config.toml
model = "self-supervised audio encoder (BEST-RQ)"
dataset = "strings of digits, spoken by a formant synthesiser in many voices"
train_examples = 39062
n_mels = 40
hop_length = 160
input = "mfcc"
win_length = 512
codebook_size = 256
mask_prob = 0.08
arch = "convnext"
norm = "layernorm"
hidden_act = "gelu"
mlp_ratio = 4
inner_norm = false
subsampling = 4
layers = 12
width = 192
kernel_size = 7
init = "trunc_normal_002"
residual_init = "none"
optimizer = "adamw"
learning_rate = 0.0013
beta1 = 0.9
beta2 = 0.98
eps = 1e-10
max_grad_norm = 3.0
max_steps = 40000
batch_size = 128
epochs = 131.1
lr_schedule = "step"
warmup_steps = 2000
weight_decay = 0.0
Rows from block 4 of a small self-supervised audio encoder (BEST-RQ), named by matrix and row number. Rows with one number belong to one neuron. Each number is 128 + 32 x the weight over its row's rms, rounded and kept within 0 to 255. All counts start at 0. Numbers have three digits each. After the name is the row's rms in percent of the matrix's.
Before each neuron's rows are labels from the 100 clips, of 14976, where the neuron reaches its highest value: "top examples" is what is common among them; "lies over" is the class under the peak. Only what is clearly more common there than usual is listed. The data: strings of digits, spoken by a formant synthesiser in many voices.
# fc1: MLP up (model.blocks.4.mlp.fc1.weight, 768x192), inputs 0-95
# fc2: MLP down (model.blocks.4.mlp.fc2.weight, 192x768, transposed), outputs 0-95

top examples: "three"; last digit: three; voice: high voice
lies over: /ɹ/; /i/
fc1.703 100:169113114151091105133121081119139080155163130127148110095108162142175142086101107162127099145143098144139109154157155103156079162159123108175063132136081145121128168094177152127175099101110118129133125171104157106129053143153186229153151072075105169178094072107082123116091109162130162147
fc2.703 100:142109106153153104163143092096113130108137170126147132073144109156131110121130087164128149095116139142136136138139116114092118184098148157138177165160143036088199145124155142118139116099195117127113131149155114201153083069134121091145129133157086122132173158154116162095111126087117139132

top examples: "five"; last digit: five
lies over: /aɪ/
fc1.577 109:179145140164114118136100114139190166086117102108071133160116128134077133174116117139148120169167144137129095123120183100072091071125161163087093153151123138121104108124141158136147117135144129119150141162179143073148053152163094128167127136081177118085228161079152128142163136178166156053
fc2.577 113:129147125112205090127123143118109104142142046129134136118115083134203160115127153117092150131236192138091115127150137156096198132099149138169180176138144135156097120117089144166145147118142102174128113108111110086131123217143174152106132126125127158160090132181078135178178132121112134153

top examples: last digit: four
lies over: /ɔ/
fc1.483 096:100154084122081193111092095118103142115124108104218131115148155153097115143128093153143135102115069111137130202165110078161082147143182138090126090162145123112230064129185114071185165163151129185138174142152136159140088152091125177092095131166168136144125134085100157139085126147126138154
fc2.483 096:099155191123170176096094164144044131144060130121103079152104110155084148116149097125143085123201096129106124104098153100155113169151125143107081099141160156122124158150127098142070177157157116098105084110144174159121079121142125038127120103139094111139212152125131138139059140112155106135

top examples: "one"; last digit: one
lies over: /ʌ/
fc1.555 095:168091144109125144111090154085140124184165111130136154172073182144150184175106098109127145091123201128179092117143126109130060095118137152087119181104114148133165153080136141174117106207147163135149106106135071114159129134119136150100161140153164137116170055152116073134164172141095140137
fc2.555 096:143116160091115070125128092156049170112146105116152110149145106075165175089129100073113189136141184137122094074161102146168145109168177135051112106149146123126149163104125072073108141160122146136082155172131137066116152126111209089170153117081137177121089141148087161125146123170160118156

top examples: "five"; last digit: five; first digit: five
lies over: /aɪ/
fc1.561 097:166149139138112091125146149151127153128110102159186128133107143108173137133066144133126027076192097147149184112155170138124190204159157156123149126098135114096123125092140123154123044160163152147104123145110107066091150109166137139129169132069132155159120165081095112093111091165108125092
fc2.561 101:119158116134127111121107089136097139048120067087138117148113100132119119165129097123194109093151102145082147128148176094147130104132128089110076167102142117073132115076138123115144126070101149101124113082105119106112140184102137092154127134063169089095143142108165095126181102117202081161

top examples: "two"; number of digits: 5; first digit: two
lies over: /u/
fc1.53 096:079105097121112189111130125192095122092159200177118146108107118181130132130148126107159132106138176141110195145115079148137159166066096128179132194101146112161139069082137093138119085131129155105169145115141095109096096180095184117114151156149173105188218117131115117093087112101150153164
fc2.53 094:184119137144150192077110162145175144096139117132121088163127111113131122146111108155123161137161160066166111088105120108092100082147122186162142156104131126096124120171126145124146133138149181108195127090094165125130107170124140107125166128146137148137149105176103121092111103081089098175

top examples: last digit: four
lies over: /ɹ/; /n/
fc1.725 108:140127140130113070147177193075143122168149136157150147151124102139136116061151092139185092164164180151130173102121110132100188061091138134130085135100110126144153128135155115108172091102116146093088137164109089147105189083210175120137109169099113189115082138111090202141182083096109085136
fc2.725 112:201103146159214232107115194136057118146138128167111124123195172143117155132143155113156091087217124123125103111115122140132118125103176149092116167117120117122147095132123145190117096156175125102163101105138165114127158178145135140115153156127122116079121197116149153098159142093168151118

top examples: reverberation; "one"; first digit: one; last digit: one
lies over: /ʌ/; /aɪ/
fc1.418 104:118142147132100100141072107133171149201108131170117105096135165169107124124140157173085059204120128148111127102147113122153196130142163134141110164149150143166114114130138159100110093143133088093119146125154109107152141125118066163118150119172115125147130149164099139162173111098121140155
fc2.418 111:156103119068134084113107116162167108143084130155087133151147160175159134124152100084130085112190112198115110141170091203125125111101192105136146154084116118156153134116089116148147132092103148110097106097104180158183119155086131120100181101164162150142059133161137084110127189130133174068

top examples: number of digits: 5
lies over: /t/
fc1.691 088:173122100120111165151108127183092144127149094075145154176092105140123170125111121079155146108118126128122186087071119174153176123100124142141116159159160106143168162116176170126102126104152093120095125150101090097126142100063056170143096151190150099146170113018159112127102110114085224152
fc2.691 090:105157082157143145125118122080150120164178151140101097097159130108094164074096119098130125144120105102144139126102092131141135113106051129131185115127144152132092100152139145142131144121099145171130118111099095093142115174181125121120131152185101138157095143206227129076170137150095164215

top examples: "five"; voice: child-like voice; number of digits: 4; last digit: five
lies over: /aɪ/
fc1.352 120:126148155082108138161111080137120148089100107163205179158098165121175095096106142099122138114172095120122126118144161128153188169144139154106091144147149142117117173146163112144138101145193134161158125138107113094114179141110199143123178173108136123145079053138140171113125085143088138058
fc2.352 129:121114086113212143086120060086064137108105066086117115118065077147085111136144083156166120077196158128104115131177100160111143118149142113105138155132103109119096128104129139148141095082095088116104067049085135142104170113115124086114113127125108094157084132154122143138090101176151171127

top examples: voice: child-like voice; first digit: two
lies over: /u/
fc1.85 102:092123093168118128100139150167122146196160172137184178183115111189093052170157105079116111205120184099133095174142052155099125133118144128162110123083069121186149200165130062175124127147135123162157096136148121167159114089161115146108147132143133209179163090094162155061112106124112121112
fc2.85 099:157112142107085104161067092155137153116129116161124181075138204098168147151126112138165132145145113118113167125132119108121097142178126181131135131176081188148123160201111094133122127200124080149171121093156129184086140172188072101097047147121120134124201142103130129091123101203120159094

top examples: "six"; last digit: six; first digit: six
lies over: /k/
fc1.335 098:159118096120090104175161159125140130106130129171119142156142129171157141084102187141058104124149153155164154122171161201189116175151180136089164191169126119094113140157139190067101100113128114115125124102108158048091136147144113090085147111186135133113135150108144162132143077118070118091
fc2.335 095:164138149095163185083163141183114137105110089181124102085076118123189113209165084142111105155083113119101141096171141156108085101142149161105114185132093135144173179112148160121121112097150150137097156125218066145174136147131147136182127063109140135145149162135073127135131131102144143127

top examples: "two"; voice: high voice; last digit: two; last digit: three
lies over: /u/; /ɹ/
fc1.619 107:165108135095065101082058111081166185097152174106162166135081128115137146114091203120122100145165112141121182126156121136156141141157176129134134093153160124102107089156097168167127138114146163105063115128150140090085123150162176129115069113149132114146146129106089149108093061139215149170
fc2.619 105:171128121063160081098081078177153113135102100108149128146114135145145130160135129117088121076162144138084127114125145141092144140175109176110129116141177133154164128103140120131092077080075099085140048104093096099060122061184070137183150163163151158151097164160135152136121185193150137108

top examples: "three"; last digit: three; first digit: three
lies over: /ɹ/
fc1.574 113:141104140093051122159102127125148157172144115090146123147132164155165127113081162136108055120128138166082144078138134078085126129186153151158100127071129101172135103123128121089144137134137050115057072160114118060138033142127178155121121111157149106126094109138128132136065123118165133185
fc2.574 106:148169130148164182121092124160150111136082185143131103153113143121171129155193130100110125129176143115111122134169143108191106084146192149171108126096130074158147138105118078105145179112099144140121107112103111127129120123131153120118133096134082138096110150157087165165110152124156139142

top examples: reverberation; "four"; last digit: four
lies over: /ɔ/
fc1.240 096:130137138162140107125100174119167125115154077171203121105150111154157074147128112110103149148126081151063144144137109117170159098142163133102156149160139085114065108151200135128074108143114147147098185115124120074158132177114175157139076195164117168111158119127061119136082098183101115098
fc2.240 094:144159140147165130113161076133115156130127178166114150149111141078084052179178180105122105090155102119162112120163139124112187093084147182133121178146138175134110090088044112139184158156173149124103118097079102171122164121089092105093124119115187060116150180124056155147171104120143158122

top examples: number of digits: 5
lies over: /aɪ/; /ʌ/
fc1.752 112:151136139128092117148126126128163165129157134107060174062130190097127102152150185130173125147165149159132072115192133140105184084182085140114077101115206173095135093123159163083150137179160117089120115171087165159124132085092089162144113079080168146140166149103140163146129102146109114114
fc2.752 120:121172124132145059106117134122218099120181107160127139159172160153163166113124196069141118161158147131111061105160149150130126144097112171144182122132125060119133090145117058165109099140206177108152130121127131147164133163126132114133133106144185152123158139143146094100087137094146147132

top examples: "three"; voice: child-like voice; number of digits: 5
lies over: /i/
fc1.200 114:119169098134094090076105124104192133137130109076139121136078132156118128146167193108097110091211171148108162166142134134117161177139153140148132119149109080105122142171149138135139129142122145151071110146138123057086147092173069153114086170139114165076144124147142150121077076147176115184
fc2.200 113:094059157109150118119146190133181098140111147090192140100137141120108148194105140130118137131128181141149147143160081100112129134147151148108165130124125169115143167124114131145165189094087070080127120113150175101129109125117096180115144148152159098170146124141141121143155157140151122119

top examples: "six"; voice: child-like voice; first digit: six
lies over: /k/
fc1.130 090:172115139159128161099112095146143130076111164116062143064131134142190145102090143123115145130097113168153108148098104144166172117215093171123170163084136060127123158183167117159068098121080067137127137113179115081113118105102140147121158099128142049087174115146113123082094105189163126113
fc2.130 086:146120143067134106142108147129128078169084122156140178114156154082211141149118150173094124115124099127080113133149137069145170119082144140138120086194163183103105092177104071147059099156133108175132166150113104086101180121115079116116165177113083140130179119123060103111171087067113124112

top examples: "one"; number of digits: 5; mains hum; first digit: one
lies over: /ʌ/
fc1.733 092:088113043133133083153107147066202144117077182146148167099061145193147123132195123161135135163153125155155103077113165086114069091085061142106085158145130157111088110145131159119100107115136151181145158144206113074154148092120169146120179118141131149151181107156117153123129107162128115141
fc2.733 091:101091206106146118138166125209061093122098143157139143096170089099176095075129093185129124128136182164126092147126022089117121134180080143136135109132091157096069168143171115130115063121139140141114168092120163129140124135128131128145183126124179205104164090111146117161136157113113112166

top examples: number of digits: 5
lies over: /ɪ/
fc1.487 097:133099112156131146107152124138134072097180098129096102121078176143131101153078136148155155147080166167137099092172081118175108103188152191168082112113118156103131137106135084151056107166138159107094148111158108128101086044134141134159158109120164091096104093090114136104137112092125148133
fc2.487 095:150092121125141105093157096154072156155149095107130169171114120054156056087117170078124170106140093169129118141106100089109113155138183095150137142112125131122147138098095091127155127134149168089125144152147132187118137206128082083133107135104032171067112100188131120107059064124110161127

top examples: "zero"; voice: deep voice; last digit: zero
lies over: /oʊ/
fc1.749 091:119087139141132162126183113148116161121143114171107088139113130182167140111162151116113042133180095143176160101069120101133120137131075150163137114092160106148063158137122158155146103147145161124192108149128086143118118148111143138123121161166107104111089130091123123087223080106102153169
fc2.749 091:126107141174166154144106158114181137139097120087068145138120146135179118141190091144122188074156095190098114197130117170112121058143099140135151179100124109151067118080126174109122114143061156170108142184130139010121114109120096138127118127162160108103097103169134135115095137143125163120

top examples: "three"; number of digits: 5; mains hum
lies over: /i/
fc1.288 094:095137115058106100065147138124138159083115146082107100067130179150139099145166140146148101142117084162133153174122100097144117079106111172126128126118115142122122151113113089118168084132124119139131211115102078088132185099123073138098171114084135149160167117139152166118164112116098164164
fc2.288 092:142064143137062099178155092095156112125148125099088098125181140093079111096088102157113150138150095094167151084108085096126100134152121088111163122114105141123080151116108216135110087147074088070066098115133125031107106174095079137119171111112172130114103077084103154132211101149136117138

top examples: number of digits: 5; first digit: two
lies over: silence
fc1.759 098:113096075074089145168128208139113189122128157124097195117180145139140116132153144114171126129144103149100146154096116148132206147123119154091108161132112068154150140129126126158149125116132140111152181164160121080145052106125125125148148155161152091153121150152148116092133126126129062159
fc2.759 099:205162128156153251131128201150139068107128108126106154152128096173163127157095183148137188164186124145155134113138106180134129160171111152110133126123112143145095146134132091132118132112154152177168118100096201089128121131173140135144146150165154101170147144165127118098105139108072065177

top examples: voice: child-like voice
lies over: /s/
fc1.194 092:148143106212124130102107135127168127121143101137115166189118117134092064154130090138174186151124159110154094058149114120138103139103125170103133083116122123164186124107128128131110091061084147048123135157098140081131128099155145122113213130131152085161161139144043080108137105190131084155
fc2.194 087:137146158114149183129157149170092120150086177167070101107089119179038142092140124126142145110165136120116130151112106157098110141183111102122077114150080110144082162124129103113122116162126163107091096155090086130170146193138150099134119141130123157158134187109048136085093108147107130148

top examples: voice: child-like voice; last digit: five
lies over: /aɪ/
fc1.518 092:131097112096143147117049118103202134104126113128146156148137098171146026098136091177206179090113093106129105119147124080087139160119131126109126108128155152147161099115151102115135149157179120105166150211147119179149093064163158173158117124120186103119146094132115128123070084221161177129
fc2.518 088:154151103132113048138126086157103145142147098161134087097112115187078158182171132136113091155084076080138149112152144146111099159125093106165089165147172116118140141096105161106158143060125124099168099121148093144153114161113106075147102129108119152130149131101109167107184106080134132152

top examples: "two"; last digit: two; voice: deep voice; number of digits: 5
lies over: /u/
fc1.119 097:110131149184089088120147152071115134133129173149130138169123142144117122113094105127121117093112158137085154118185119181064128110154181139186114170157139126151136141071118177173158073154131103142127114157068086064162098106106131154090161091146102121111150063091122166155137085110122086120
fc2.119 094:130086160081139138127098153166137121096138143169102133146111160109134139182089147132079146121153145146128130143174173129126140104142128128113110133132050138169168148145103161106097097127090149100115068122119169197132093106116132081150131110135137126119135139216123115189072136183172134086

top examples: "two"; voice: child-like voice; last digit: two; first digit: two
lies over: /u/
fc1.452 107:129116128087097095118074074140121114163119163159111138095067134130106127069120181158149158089143120163196132156145183115111124100155123153120133050166099151102062121153138079139099120172118162192135138152099133077095111078218154132137124150137125194093199133098109134125135109094134100142
fc2.452 104:141113200140134088137067108147099114141139187116143135142124133098162130111102135123116112051094099168118157131164114137087166062147152137157119131111118175163194114107119149085120087163113047104127121117161095139145119067182090136131132120108147197123127108114194100125175087088109107145

top examples: number of digits: 5
lies over: /n/
fc1.375 104:101154122183117142153131137117112187112143161133142109159153142139135140105106136060173121067125150087095146134133128134128095118157152126090133169162146080120189123197111145128133069171108132138173136114152082074171118194108177099141138122072151072158158136121093158132090129121151067107
fc2.375 097:086146105073110130122108117138090078086144099099115098185129107122167087165133199095095092141161118110147158177096123114075095204117184139116041170126110160145075070123140091115099133091123172124168171153077145145107131091133094148181145140086104168108144105090143078141103116137088106147

top examples: "six"; voice: deep voice; mains hum; first digit: six
lies over: /s/
fc1.395 098:137131096085135141126154147118111119138173179099136057119124161161133154079136156117028152122122099130169083095112077117167113073106095178136148136119173123095078203039182149128155185179135098103126114137138106116147151156093138121078184176129147066123155113163163153076063137138138130115
fc2.395 096:132127143165093154105132103096143098066128142137145147119152131202196086169155140161146119157131107119125130126115143114143148186072111131180051121126150164068118068062096148109163162181095083141162124150113133148125190070147130155182140117098090165067168089126159105103182134122112146134

top examples: "six"; last digit: six; first digit: six
lies over: /k/
fc1.197 095:195161128100127066169133209098159161120156129138121106110137116108129145104112227152084099178179130094189169173178107187170097134094180184137119105166093099138176180089171199122153118158072144140138175121129105038156114133149136069136120091114196136130096107155134124121192134107127126113
fc2.197 095:142131176089172208130153116125082126136135155164131133124133119083161094117136101163183087116167035124102112191130135202116116118055197102173130158067150100137148098105174118125095087145129113115174114088111068098123143143125118138131122116113112080123115199145157145202124090121095152150

top examples: "six"; last digit: six; first digit: six
lies over: /k/; /aɪ/
fc1.656 104:161133063132103127125126171106127096131136109100165111123074094134180206094109122122146135186109159128109123103115102115140146158060130142122136121141150124167126153098127140067118095138152070149119146145109124140116088172163112088153094137052167135165114144124165125114129104179102067171
fc2.656 100:114100094122105044182154151124171150152149196097126149075141190080119109112112118118121155136143090164139151118170111119095106107078098124135118149102145080153124111107129105121129113211117117136154124196164121122164115042131108110173164062075165136065127087131077114130116162122099087124

top examples: "six"; number of digits: 5; first digit: six
lies over: silence
fc1.320 103:101117117113137105155148117053132107131209115172166131100142155163144105098149143084122124103150096170094146104156087178191119127091112164093134167044150148115160116113146147181171146119102119126139214139105142129165116129076119150148109148134173130164207155183117162112106152142111156116
fc2.320 096:117191094113214177072064146114140105142145129194082090104113092105129110147088149140123094112155097162119101132120085109095128199168084175133104122106191192100168068135077146150080108088178139118181140086125148076062193114139129139117099184101120144095124116088129107135138106115122119102

top examples: "five"; first digit: five
lies over: /aɪ/
fc1.654 108:138075159128106157109062118070118143089076215122152126105138127136162106103166137109109102121155105152104172121189133160115118162100127166114153155169141197150132112123156158147205104127083151181088108151144118156157144116137172130095150119078141125161079117152071187154165094108141102157
fc2.654 107:135118131114163079091181118121082134115087138072178157129107102089113089136145057155151132132108145169108138123110104149152148079075097124059098115117123083120136139136107141153094118148098071103155167145123100221112102109160139140100116126081094174180133140108132153173211110106183160111

top examples: "five"; first digit: five
lies over: /aɪ/
fc1.128 111:164155163154079162146115094147174135078130092073135130117116142160157111124153118092129124098131142124102113118154196134168131144128109147074183178101142114146106174135115113124162139117127109178130072136172118075115085168121209104087134137108161085149109154148133143132139139127089104079
fc2.128 121:116164134158134143080067123081135078112102097092068079187103117130164168089124060135182099103161155119058086108077140193150093106158122106150189135115100065173110152128136113133100108079168115148150108081092112150139138131109096083181136188089093071101105125116138149125154129161109092130

top examples: reverberation; first digit: zero
lies over: /ɪ/
fc1.346 089:134124107084150077133137129168212089160102143117129169128152145154122110100076115143071134118136197105144105104126160128131144131112145133142111079151128170104088114167126137149117088135090139116096141120114125110111147086159065114147110150153188107150089201196122113177210117221068090102
fc2.346 090:145178160137141158150139175061155205129127130160156086141101134091146113132080143160160102153144164119146137137135147197125140100133152148156135145126161022104152163117143095120197094110161112068131109163126140015152143175133205103116110104147103111135094176034067166137109151038134109124

top examples: reverberation; "three"; last digit: three; number of digits: 5
lies over: /i/
fc1.680 092:060152134092059158100143137071102104171143142140123134122167136094141142145160163090064111165139129157134158194123102124076203121155172127138124192153127131127129075188155135136074129086124107124128127111069077080116110125154168082160157160167123142136149169123151091172061088127135136121
fc2.680 091:156107141150179148123127134103132154084081109099150202116126183154113134132124112101123087145130154157074110101151073151084195146140177166141104104104137158135134202167116089155144192147166124081163165165104102167118104154161090195172114107127153138149124123108183109104126146150095080103

top examples: "three"; voice: high voice; number of digits: 5
lies over: /ʌ/; /i/
fc1.383 108:143130157126104102155073061110152158145144055094176065193132140160120135072158173141137150170150115163173111102154162079104141122137158117085089133132143145131119150130114129096099108130122152150055160185154174073127105079146140118145148144193147186111148109104111135112152114096155107179
fc2.383 106:138117079138080061143195163112186135131117115153157131075117191080094119115133143091112120158140129152115103090101117102127131077147122108115192111070134114113188169120120093111166157154122086085102111145196227132146108058102134121083154089182168139125129122116150137119154181123178159131

top examples: last digit: four
lies over: /eɪ/; /ɔ/
fc1.146 100:181142104104116117098084154157222148160120036107140146152128168121137116117133119175163113107166141082137136133082178132141145122136133168102107082113179127126127103174221158174082117157153132063200135155142145166087144089168146092155118129085140146107154082091128140115169154138117171125
fc2.146 098:186110161138144142075081054116138182119127127108120099086161134147094112073116147082107099129111094129175160116134162155117181163143073104152138128091157175182130130090072112146148090106104161180111079087090098106125128132094099146146121107147106124128108110155091098077121083094132169094

top examples: "zero"; number of digits: 5; white noise; thin (high-pass)
lies over: /ɪ/
fc1.437 097:125115100117119144170096143102076147153087139161108122123048159194092163098115124098083146151154179093131143101135093140129149085123117124129168129108098140130137105121178091093112128046107099159110113144112110086102178170168187131195125130107128191140127105148067138094110122113118071101
fc2.437 097:125101075115149120135126134121132094100100108109166147104228096107055130131133155102157120163109157102081151106151078121141178098114082131149151175145146136079065168139107144096122151125136107070074124102151122103156126105043121136106171125161118072119160103108110090126070163181122102122

top examples: "three"; voice: child-like voice; last digit: three
lies over: /i/
fc1.498 112:126136139093092075118095149138189161126130113110186163106154165159164094100139208146105086205188137146130127104116120078136200127181147147137134142118166093118063118180146125156151130162134134118096113136147153035111068150169127174163123140189132100112134108105126116105088107101173097171
fc2.498 113:163142146151123231149152150111118094124076164137162102118155105144134148124151143124118083124148167104133104139147121130146069067113170115119133098115166110095160171143096119102163144119077098116113126117113094113153098105121135160131128095167083178150139133174067134175127153155165115131

top examples: "five"; voice: child-like voice; number of digits: 5
lies over: /aɪ/
fc1.595 098:087074104124110162127117086131166150133136151138152140142120140190114156099130138096157145107172151147117103066145139086059129089156123142100124147119102081124118108139108157120111130140118150115101105135236163066150109074156088152167188065086152130124126146145074107165170113104156114152
fc2.595 094:144138194130101084133111122148193119133152122155130114087165153130180159130080141105095103182209112139141072125134128113168134115143125097152144147180128121137134138149135114106186105117130129146118170160135170185150208076152129130066132073178145149112079133121111159169142172133123139157

top examples: "two"; last digit: two
lies over: /u/
fc1.545 100:119091013095138090091099095151223108122106228129130114105091126104131108134115155061139040168093145154109035124122113104123110116145155123130128083129061093132164150173099105108069113175187142127126139145142115108136163094150170139143147116114135128174152088150122129122169124206122175130
fc2.545 093:110176124058081179186086159148123142151107161102129162136154147128158125084147144175126119096081082125166136137174144122136104162129112166146082124110194058180185205141130136104138115119067119119141103119108149143176120118098122181101106133166142068115115116153086116124123133106129109124

top examples: "zero"; first digit: zero
lies over: /oʊ/
fc1.715 090:150104191101144122083126154115116143122107108108095159078090126137187121124154116114081159112174184111149128094118077160156100125089087120111131196148189052097111096101132138084206083166085154191094119138167116089107110090099117163118153122094180141135188128145088104105078133182152070111
fc2.715 086:116141158123122099186148100167111115114130170156119104108111137152137130139114101078103124132135189090131117156156093134156115156139055149143137107127144118122153094147064118138080128141110157240125150128099157055104139110152214156139132120135089088152082139085074140123175146165107122146

top examples: "two"; last digit: two
lies over: /t/
fc1.377 098:106116083130137120151092077135198078112094124089103167119131201130110141130143164086079128172172139181099120092134153158120166145127093134129130093172136142065109151080125199126075078117100137120149182153154087054155127122112141117175088122077119180127158120132132109122162127143081107113
fc2.377 094:089100139114112157077098140113141152091063118148161120113193119137189089116201066132123145100156109204131185144104165129147166118135106152139107152099128125111157134116165140130145105156176116108156106126141077062168130055161063160100163186116183144128110087083195124096091127113043095139

top examples: "five"; last digit: five; first digit: five
lies over: /aɪ/
fc1.529 099:128145146086087112133108149150137080175107142178099148085130145143175116040104099170098101126145077074110199136136192120211136128134105143099116168102148122114094156068095089124163129154125132095146119134106089135128128116122126091215085138119153146148099121176166167065130116105059106148
fc2.529 107:062131113141092106118113155116139148109147149175078104159099108127183158093120147159095111107166156173111141120191195171182166121118119140130210175109144139194090132147136160174069160087167152128111095106129075154165157138091130152104081163151200113100135107132083119128112132147180132184

top examples: "six"; voice: deep voice; last digit: six; first digit: six
lies over: /ɪ/; /k/
fc1.602 100:127193054023085132169127100118168162141150158119149131143100155145095133111140189144073095115226104124125164122099122097141114109132128200134137104173142130080101141126096122123093078091103089104106087119147129095142113158160123110155098091096147153208114146103193150177184119134179156074
fc2.602 103:151097092152122156139138073174081081147152108175144139145156099126097115074092208131096097107186109159111139181095196168082160140108171084079139132079131021074156137155156134124104088122153116080161080164098081099154109129067157102142164127142152118086123141160141116202113158118144147155

top examples: reverberation; "five"; mains hum; last digit: five
lies over: /f/
fc1.448 090:189109148132114115127113141108148115104108092076096068164114128120167124125181125176085126151129255136175137123135177123123116128124144139139148143132156115165086174121141079130126091174183129090099107160143132101109080046181133154127092141176067125104093155075128180130141130169122161165
fc2.448 086:165090136175187159186201141128142127149153209076111114130099102062143096096143128123178130130174203208066114132107110149092124112111166118122130122138141134107144101157102167111087134105159135166132080146179173085137125187120128056106129110168178149155113126166135132128081104113086175131

top examples: "two"; last digit: two; first digit: two
lies over: /u/
fc1.102 096:116082112119124134140188140116183129115142164097141149111187152135082114102108163076148112130107102115130142127118151100158235163087102129121127167118204152141090098152146120104172096120174092139145130188122113162124058143187141139070178048097165101123124116139128178101151098112047125143
fc2.102 099:110127082135082130099075219167108109180122066072102113149168110109113136166110122133106132096108117144161115142102106191074139100039086151121137142119144126204172122114122113149096103090169110114117129144101103174159132177122082110116094121126173183161112202129134092143143112106145120138

top examples: voice: child-like voice; last digit: seven; last digit: zero
lies over: /ə/; /oʊ/
fc1.276 106:079097104137107164131134118174097109151148104102150088126118117103150137126120127133161085165170136123184140132164180181176065135182164184129080125137104158152092080158123138120052117161194138110121093142137089149123108098149181125122057143135104171212106140080089110116152110155100122169
fc2.276 109:125139090124097149120123145122105112138089102139141096133138106147107151105161155115167133130145146160121139142094083144151117085139129136129120146177179164074113154106139120183145181109135161161126118130105152140150118141149149125153144130161089133123124089194183172160108097078162089075